Weights of a small image diffusion model.
Training: muon at rate 0.0057, 19400 steps, batches of 192.
Data: 203450 training examples, 18.3 epochs.
Rows from block 8 of a small image diffusion model, named by matrix and row number. Rows with one number belong to one neuron. Each number is 500 + 40 x the weight over its row's rms, rounded and kept within 0 to 999. All counts start at 0. Numbers have three digits each.
Before each neuron's rows are labels from the 100 images, of 14976 (inputs lightly noised), where the neuron reaches its highest value: "strongest on" is what is common among them. Only what is clearly more common there than usual is listed. The data: abstract colour fields from 500 small random pattern networks.
# fc1: MLP up (model.blocks.8.mlp.fc1.weight, 640x160), inputs 80-159
# fc2: MLP down (model.blocks.8.mlp.fc2.weight, 160x640, transposed), outputs 80-159

strongest on: bright; smooth
fc1.494:466474455515462509520503464515462497566524570492560488451552470577534447487509530501508494483510547426511478501519481500420515487503562459489476487459489503507541492491412558540514445424514448492496479594546507527544472436424498442480552481
fc2.494:505515517511461534461542485527484547567501510532489478478504499524505449486440529441486497528463487532502538500491510448603493503520449505487539498538452555514497480504433479542521438507542516445481532532535441434482419523471499552555609480

strongest on: smooth; dark
fc1.387:559458480523540485527431499446463514522506497479531505354541523490499500519512468501496388482520506446534491521549499553495542487516573581524488445434483466516465484491517525538520505475482509451498408481538590517455499515472522531584429549
fc2.387:478510595503487535545500506534516452449469538515490501496490498449531472474490435481531482471524585495468543537438527450420463512525479491453475486426535513509462506491391478577487472474458493501524510472504518510513498490453484529481499464

strongest on: fine detail
fc1.459:477506424473524533439572478570569544523527385478499504466515511539460549476477518475538525458472514532556467528502485463492481430489539476453535503492507490492477547512491477487494469438501521413542537504505499491484417533522448585537510558
fc2.459:504497477538502527571398500509514436443479488552460468527505507470438523431484495485512488481548549452464564551519474472562410499535458481486499475533506491495554483557500520500520497505503476392524512466432534535533546523581500525476532501

strongest on: fine detail
fc1.366:457466471553511429439526487498516478523527554471516576511521535543503406547510517439489493579469482484458476533541542495490481514438503502513483476496450542509476469494500551484506484436473542507469476455518545489476559440483484491498580532
fc2.366:503475492526499540548479547540456529433442467481474530504482452513421413548504499518556539509458396500544491498461456485556482502447463498396472468507455548504514490473448505542433575518512427542431528419498587539551470545468520497498497480

strongest on: smooth; dark
fc1.469:514484493533497453575583473541504533533557524522487512460454504469463433540481527502524530530499458527535553474545463540498541522524512497494451581489542542536435500503502513512470475542478538530577453496529541514493531535477492439501494497
fc2.469:455524545474479464441432489486541447490492481465526473494476507470496458496572528510451475494508471466468476519465505537477500470575476454505512606542542545522550518503470435463527422530453530473567513517452420441478465480471440500501484481

strongest on: fine detail
fc1.301:553395531553529410471480487505520520507464511459497536523491427480493501497511482459572524455536507497479498525541513504430416435551533504437460507562438487476475485571553514528526481663491508502493529523504458521497498533524565476479522381
fc2.301:536496549513435528471451514464497512488455537487541534507458402491498549482501525468533467516438485526507473467461484528504555465506532477562499479445491509480490468423625523421491490476551480460563455522450498515525617475515372517519464471

strongest on: fine detail
fc1.508:452491474484517523483551548507519462508444533481451497440421515499511553531426556486503454507482540459427545502504420539495476461431490568512596527512466462498505439474478474477447497517492590491420496539543446546477456552460504532503513491
fc2.508:473515547489533484506449507537527459531503499493458449503570464586527524509567531489519519498499547448525574505507513532544538473513520514480449424540499509520428397515559543447581552504560381539474498467495503508486514482474449460549430488

strongest on: smooth; bright
fc1.432:431455519541583543436517489475449471501471461407554529500494541474453455492486491566531569533436510507507483499527462511478525543474555440458480420437440523505456509500452504499534520497525503480554508497518538587490465567471526517474527469
fc2.432:526515535462508529476529508517510458535468502484454525510512475493535473496560508426577493557470640480512525487455520482560472522544467541561537504445405539498472493448478516552548521457463483531539519447497524488512459510494535558494490504

strongest on: dark
fc1.170:571444432445472462488506542455487447514538545474474469497560532499441509532506526475514488498508474499458502554511509548579547501566537521516556510526518491504463565504521465516475508544528441500474444547423477557478562488558495480528537433
fc2.170:522503499449458442428555519462490641495511495490499491509522456554549487468440528463571463554475477553515531416481566481493505480540475501444461483533514491511534417520512527505528458459505509510503510434436514472518568443504510443470462472

strongest on: smooth
fc1.546:506518543509486454495484472493512507547548558490535530549535464549503457536502498494515522531495479404561444522542550399494481505458452485587523516478551503510420503457495583424557417485513462549516494525540486545432516440450512535482507452
fc2.546:498520479534557456489461527454496428461473512522421555461491492433480478481520473441568495488520470433503453548541472546569472533501502476540506525443454450525561552485557475391494533511476497539514494595485462415552543567483420456533541518

strongest on: smooth; bright
fc1.530:466503491492541492484544498462553507541413527490510538427505482521426474535481484464512566532524481560467524569490504549472546501435485524500507493434483493498496563472451480509486546457462562493596454507563462426508502420442479486464421504
fc2.530:520450507517512472503471503513524519455442467466503508515575546488518502478480514461524484528529577500489487535499500426469482489496473497570505404493531512516601502459513440531430488501506461559574538534540505455475525429494460517486431570

strongest on: fine detail
fc1.601:431484482513487493446547513478464496509464611501553466479492529518506489531598486439461524530572516494520580533486439524532452558483480433487481546507560486425521449541489475522422470472524518522557574454466526488473454551491466494610526554
fc2.601:508501548482530477560541479561500491459489579459469448474469546464541452553476534501426518493527444500488454491496511512469564479524471449427505448527535523504514564584484551535533486508418571468434521516470537504478511504492486506400555462

strongest on: fine detail
fc1.11:538489440488539514501493510528502550549549512511513476463549501506504536536533479518507491551577463581503500428491533499493516549455507547417430505466419478487504545464490468556476528482476516559460487491525530540405522591486475540409502536
fc2.11:496457546405469510386522514430486484490481503522472522503526508505500458536500509509455449492545500551476469517486514507492467500537564488479484499554448442527461546471495528513436492489482475462454475548559426418559462488510545512478440517

strongest on: smooth
fc1.493:499437501467520516492517505512491527488505504490524537497507481439506501503478515499419481522531482520476546567546565467484429564472458535451516451501609537484464517477491484520550477472498398485499418528467468455454484598530516486491566506
fc2.493:521461469598540521483484493482486474545487498492520483495469496580543506524524544454543527497457452545486524471469521463509498532492577505567526494481479448509507532481473527595554493553505476446531511533481487501511585586475452518482596477

strongest on: fine detail
fc1.567:487511464475492459566575527488481521455459518457473527515509478509523546554461484541484562443475462517541481445564459464456546518479538531524436503482478495490538421462495510491566498548533491503493596392518485475500554481476505486550502536
fc2.567:541523450523491459450543481466514568524471501501592502486455551460475567523485506472423507536496571496490460521514520476562501469523426470502488477506450442486492501450422508544512544487469538491455493425417504412451478517555504532480482527

strongest on: smooth
fc1.473:446521488533556581488386496460447456532468485477459502388488542552473447511472505486457366517507456506514515491533499464505475530550548577478530449433514516494482453495465529539533530502480514472438499543520526548460493558510510512482522554
fc2.473:531554507548488474485509508584509470447504531484565480483486520461539412533517467510510542493494535491497534562471540459511447519628528495485515473520466533504435429477505514506510442505534525521449540563513498427510471479501460486526546528

strongest on: smooth
fc1.123:521499479426513491461479510484503492438575462490546502516504562511538481549387504493450517525491499470516528579555558466501482579548446515401589533490462589478499470449498444447504492498530408521487480455483592451533466575506531493544460473
fc2.123:487522552499568492482500532420511527568519494466539524497461512490465513549461531504464507512490461487480542380517532497538475483510584474528456537411484467504514473535478524476460492548435513477505482513529520490536502569530519532497454539

strongest on: bright
fc1.39:538517454485436533541503474511462482592358500503499544477520492426505478511494535495445534497534524483423558495469505457434496568446500523488501441427535548500469555477439559470511505589506459517464453533495491472493478492489541544503493456
fc2.39:472497511463506527500521421467534510464526495527548527490532568577566513472454506470533532508499460520529471443454470542511504496603474439507450564489501489506497494538501527406559470459502529556534501599490461584487519523580642493482473463

strongest on: fine detail
fc1.340:558549413489511519501504446545569487429507530501516581432429504430494498498532508493504500489449498476527474518548506519517515519506392472486515535578502487526486507518501464517472494549478485476515515475447464430479515478472518549425504520
fc2.340:506507522464524507467428435537503563560489533505533431487470500543526460507537508543475527509482613482553512470571492487494498518501536538497491527547485507475537504468408532459538478508467473476547546532519415532433416519595493482457502495

strongest on: smooth
fc1.7:462452491569526497451556578445547517561512519455513460424453520491530452522493471524481441418474528500500504466480541482483508482446597484448557523459583438475510470481495487519440491435499515504428496515525525595556481443467546437476518590
fc2.7:475540538560462480560506540576533466519486513538498450510506570460473483475441419472534503511434570541497536593524509456441498559483435457407503462501591493480476508478452583535484475527528520474441478485478528515504575439553524492531521509

strongest on: bright
fc1.243:574473531500458546500524497388504510506465470503554511479511497515541525503496410501511491512447501466518516546637507453472488504488495542542548509490495501472435475516420507478556524486468507558557464543511478477463517480498569528481464475
fc2.243:554490492486538490550481483410513562514468512479528537486485541423509577523487467487542514497481486508532525450511437484503447521513512475539510522509483466513496494516511543528470413382528536415489538451550471543470454463489416445474541495

strongest on: fine detail
fc1.222:528486537498530448526493509458532535443502566508576436524461512428515565535512464534450492480527495506550495435521478506522448497518481558560474488528553463506533498443525477472475513548522505489573463557491517461483590528564443455522495499
fc2.222:458539459524558488465474502552477546498480541461504500531583530522545573561439507487498476504462539475480467548546511460464521492527583469538535497445488455483537518490508456511508493489438527511458467553449540428535446463530460530474505471

strongest on: smooth
fc1.120:498523498458534416448548541580484507472535485500549528458468508532458535537512454471429479552489453534512506387543497434509533501460513423511430495528605596506445501512477545500440453631516489487461496548536511493505453567457529491513468492
fc2.120:526522558519538457498527497522511553508512478481422524498572485531537555591486402488486510505506448495532456526508515612543480503528556532525514489462505556492544521523462519558484469460471417514466506589449529580512485473548568470534500490

strongest on: smooth
fc1.145:477500537493555534389513496467459481471580523464543504438488474502527468471507481499491589549473557394503516480510514479491532561479500574507476422437565562468441500485477518459482504497470501459474452411529488517510540453440554537498517503
fc2.145:454469532550557433534497508537524480498495492468530472514547520497529431484496449403469512457484554456518453556446549467555431504451519514451512456520471570493517515530487485535465510515501505511482512542476459560469394458542562487482531484

strongest on: fine detail
fc1.388:475538563478515437499474468487406489533475478500527594436528496453455460453559481523487474549479474431567552449515490560483493500520516481433544477500396505521509428462567489481477559506529502483588548481458491514543488462490554511464434512
fc2.388:511513400420487514455465492566483534452538506475432546552483470546544437492471474549524511523548535553486452554502585489472513510489494568462516501413523523484484492457497512512574533501495463385556563504508468509461458520584505453496469483

strongest on: fine detail
fc1.590:486539497511558512480524474565492585531509491462551548515482530423491604468423494529502515524499503425483457476518445447496439464515494445522534467504557465503472473508459540418474487472505501461445445499432447444518529446454530507455524484
fc2.590:538485551513515516475468482493469440513537463507464525503521573449431562438440526500463518501465460556523477557470492534552443502520599448518470568461519473499537507419517541427445496494572496492472488466518510493482539457523481551477499474

strongest on: dark; smooth
fc1.154:439526532515445502453494476563486454514511474497540539493522466521494489517503499495464521535489517504470461557557501468400487494501485566456476499565558463483495478495503549485477486440476462462546498500573545517498481482476529230549468481
fc2.154:484525456519483480523485498462492502446491505483449506519432504602463480529429459498452481482529467546511539522511500415529521501531408507476539510471452582486503480459537536530477474506508452501475533530514525542585494455557514531587471473

strongest on: fine detail
fc1.385:596501465508466457487503469529468501546433514511525536469513523502485539507488467485526362459484510468480492490523514565465472484500503471479514490402466489462487526478561470527480465452515474448536506517561563494491505528531503551545576469
fc2.385:489510563505402536496423474502491509540491498493470495529559477436487542480517454514442551431490437549512569473494572501538500450491488510472474529514519443462510498480452510406464499524503492503551588509497505428499501470490427491441570541

strongest on: smooth; bright
fc1.355:460514482539509457447504509355492494497506510493542543454470491475465456547481500495548474464547564513448538474578512443473506546498471525495515505483534483512541498491528582482541519431517456516537528529581492497440484475436534385508491455
fc2.355:507538518465476452589534478443489432424503509522534498531448523594528538498508532519458500467483582560495497569514469482575458510493460474503511480567527533490475491495527527514510502624502415558447503480536508456500473480501498557553503515

strongest on: smooth; bright
fc1.429:475475486472570595534411483436494480524512539399506528466526512511485537584534493506491460404462561497463510472503498516489521494525501587505513553540524547483473492501480468571503484514568536514551513531523464540520445493499467479476530439
fc2.429:528452529514457498482498536441503490498505464465522492544472546488478492563470512459508487482506607461448500546561505515527459488509589482551469494488486560500448501456525540510488517484551404449577500407514497433488555373477490529515537523

strongest on: smooth
fc1.371:500476573437524535462542463430473484550480480428509520445480447549505522479536521576450560408455461527482515498493506501486471471481485574489543514546532593525462522527500428539548444579498492530543462514578471523536461549482498510458501486
fc2.371:522459491545491494471455609438469534448513455497510536509462544472509516570467482501454457541456478523456469461465466423474474513498556563638508501465469592499491528488576506461509442401546482534559478542455495425521508452562543472542529481

strongest on: smooth
fc1.379:612577515507562478502534469487465511489468446443441496486449544427549567526492489459536554487458545463485538466486522505437513406520540455483500520544473477471448494452490517557431568524544588507498419493562558533491522518467462457530519506
fc2.379:493519481508500560553445500468477517535513459499515513522501491480445530506468508502507487495508488459503516650517454531545500522452508457495460511521489502502515508489412460451482551429510575506466548431453437499373508414504470560586493507

strongest on: smooth; bright
fc1.137:530461502456480499466541450424481468530462478475554547441574455544523485519525447521515481478550514478457456603524505526489482483487544558451532488473529489494541532488454406524483439463501414524502422482571496486516519572550540493481499547
fc2.137:472538474482496549483480566377499510513532475526527528461458493530458485504451551543511471502418557516556508459480506476476503478523447526453411553477387470488500455494492484575501542498529505456478477503549524439504574460516513491479508474

strongest on: fine detail
fc1.550:508489559477497438548428553435515486548436490521473478401444443491520544508542517444589487533448497602496526440533490542493409449486504525548514512527514512481491553469493497512491523535514511482460499515513465480538495564579475538562519491
fc2.550:472469444456449531476478544494579559562458519477594491493529453536507555463524473452560508480493586420564487530459455535523478550527458491496514503448524451554465506468538432443506531357521467520467496527471533440448540431498503496511548479

strongest on: fine detail
fc1.487:538369507507559600511543514519490529540597537515474525559486617509477547481479431515526462514568446550497503518489524529572448501521525495528486513559490518469468483475364513477489484657493508479471546495439577484484446560525438448486499427
fc2.487:507522527536426396493512482526534578465507497469493539517543473519531553513507415521508470489463482503501447454492478512549543535468507458500480483435460488496487448434385444422437473483543575627476501471601545451512509522469551484506496509

strongest on: smooth; bright
fc1.629:473488463507503495514397434427526493441512456446566490547562476492495436524487544478531533493455485407493527502537547554475533528488483510481500542521462581436439516517457490518530516471534507591600516518590523505497454507489494489453489438
fc2.629:527554496519472566459509580477506468493531464493536519506556545493512449482474532509473499489594543493551512543485510502460454502495467527517488474467527556487505475462499541512468486498560436463576521413528572440580487425496446495508498532

strongest on: fine detail
fc1.129:474500535526477580413481465528522566425431506501526529469443502466484472514468515444535493569496513414454520565473512509466519517491456510462526477508427524534496505485524508494562543478466482528452436523475452508463486552424525566503511446
fc2.129:516478549509516454479497477547495441554502445475426487458596523504418450495547465494544467490443584446571524482450498518534507528466530507525492559522475573486516492494463490505572478506502476482534517601500476514474464427615495502503556495

strongest on: smooth; bright
fc1.266:603439451509544393523427491471506441520559487498537547618551501503523479514494466510494534470524550359475479427485570504465460520520535449415506485519506513534493494467413475502492494491553447515505487550512513464474503461482570510565510483
fc2.266:469499431426479607498591505499506470494461507505523454444502469506536484471511459477477456511458613527587528552496515523506477526523451524450428486451465545518458503508488542480500498509542435467555476547491492539583571478438508458461448507

strongest on: fine detail
fc1.428:462553519513529476563412526589520421580535504467466535506545491472483462505557498435501527442490563537453455529433467509483489464563483515486542547490501483531610487532481439526542489455451521493538577518500449415483547509461498545476493513
fc2.428:496444494532492541460516477539513511532518460490440458538463450553580451495542506470526444498471462498555595523476505462595477489458464502473569466515483561520441526477516601535543499534524464538490494556520578519434482520444476474464541528

strongest on: smooth
fc1.427:485443516449529476558455557406470550498530466492566537548473562439460513533483498450619560587495476531531507532536495482532522574491530511544527503470475475440403470525541495516511478478468487459511545495515607504497518526452531471518500464
fc2.427:488483506492502556478466443475512422496482523551446518525560471502492534423525481544510494476525469504506509489480494556489503514505393462403467434476525475473566521492465485515505527509424580561502493530472529498445550494478510457527461456

strongest on: fine detail
fc1.36:519466559524517459445505480450497542480484506503548536486468439490470478474486527423538493485490532562511500461520496487438483589491532485445487487565513554501518508511529455492551513553507501527505493462417462485469480563548546447510519468
fc2.36:519508543551531564509435483453470468512550493516480518469486446554471482449551494499484490501439555458539431558503538447460556475515528472524514508614505530520479534434629491455523547474508476498506511520534473523514573523564451557493495495

strongest on: fine detail
fc1.547:477463520563430486521571459543455546450553474522538503513487522432500495448589415488523458544504489513499502615482479521508462541487503500523556465488504448517542528509511642438460537506501577495560592554443534508525491487511545479466495452
fc2.547:472523535530504523516525473394429475533496547509543556539537458497475486442462515521548529500489541485475459482489495507502481501509480526487521436493511516515513523455474448435505469526575448450422486604565504474487587488471576504535444445

strongest on: fine detail
fc1.465:464513492423475492435533450484485523548485476441472548534466549467531524596438487563513537501461518509468496585534580499546413493475509472478563497468514488516499470541478450534540536447499495515528537461457479505482448463501525554526503475
fc2.465:509448525480534504533459524458531456497527448552527540527526520495431488574474537522532508476512539523482487542528547427467501539524445497504530483533475569469527494556503572509516519479496458506490463488553482359504538563555503506549528450

strongest on: smooth
fc1.77:591513509444488559420435382502489494483479475491523558470581430469508527495547507504525523487455471436453506513487472567476642537504468523509518504482554521459447541483501516550503515508535501501485504492517517460483462500435518446532491441
fc2.77:517493565458491560515457460496513483483483462497534501493525513510526509624498474529429518496519459537541471456502430525446520485529518521643449472467436571509443451497453499539430555496561444525496487444474545588511511462510556522464464482

strongest on: fine detail
fc1.55:501489449508499440526462528549562495438480443514495531457489510394475504530463556483559508514433509557566430500487491507487500468550514494518498502478427473494523552531501461528471487496524519502419530438437457463465503486485474556445442563
fc2.55:484502544544530533536467453610530520492545600494536487503472503445506459548528527540453490506586517481529479496514577493578493483491518503531467473411535529484521450478499517522491515497484447536437515469533483555546547477476531498502460490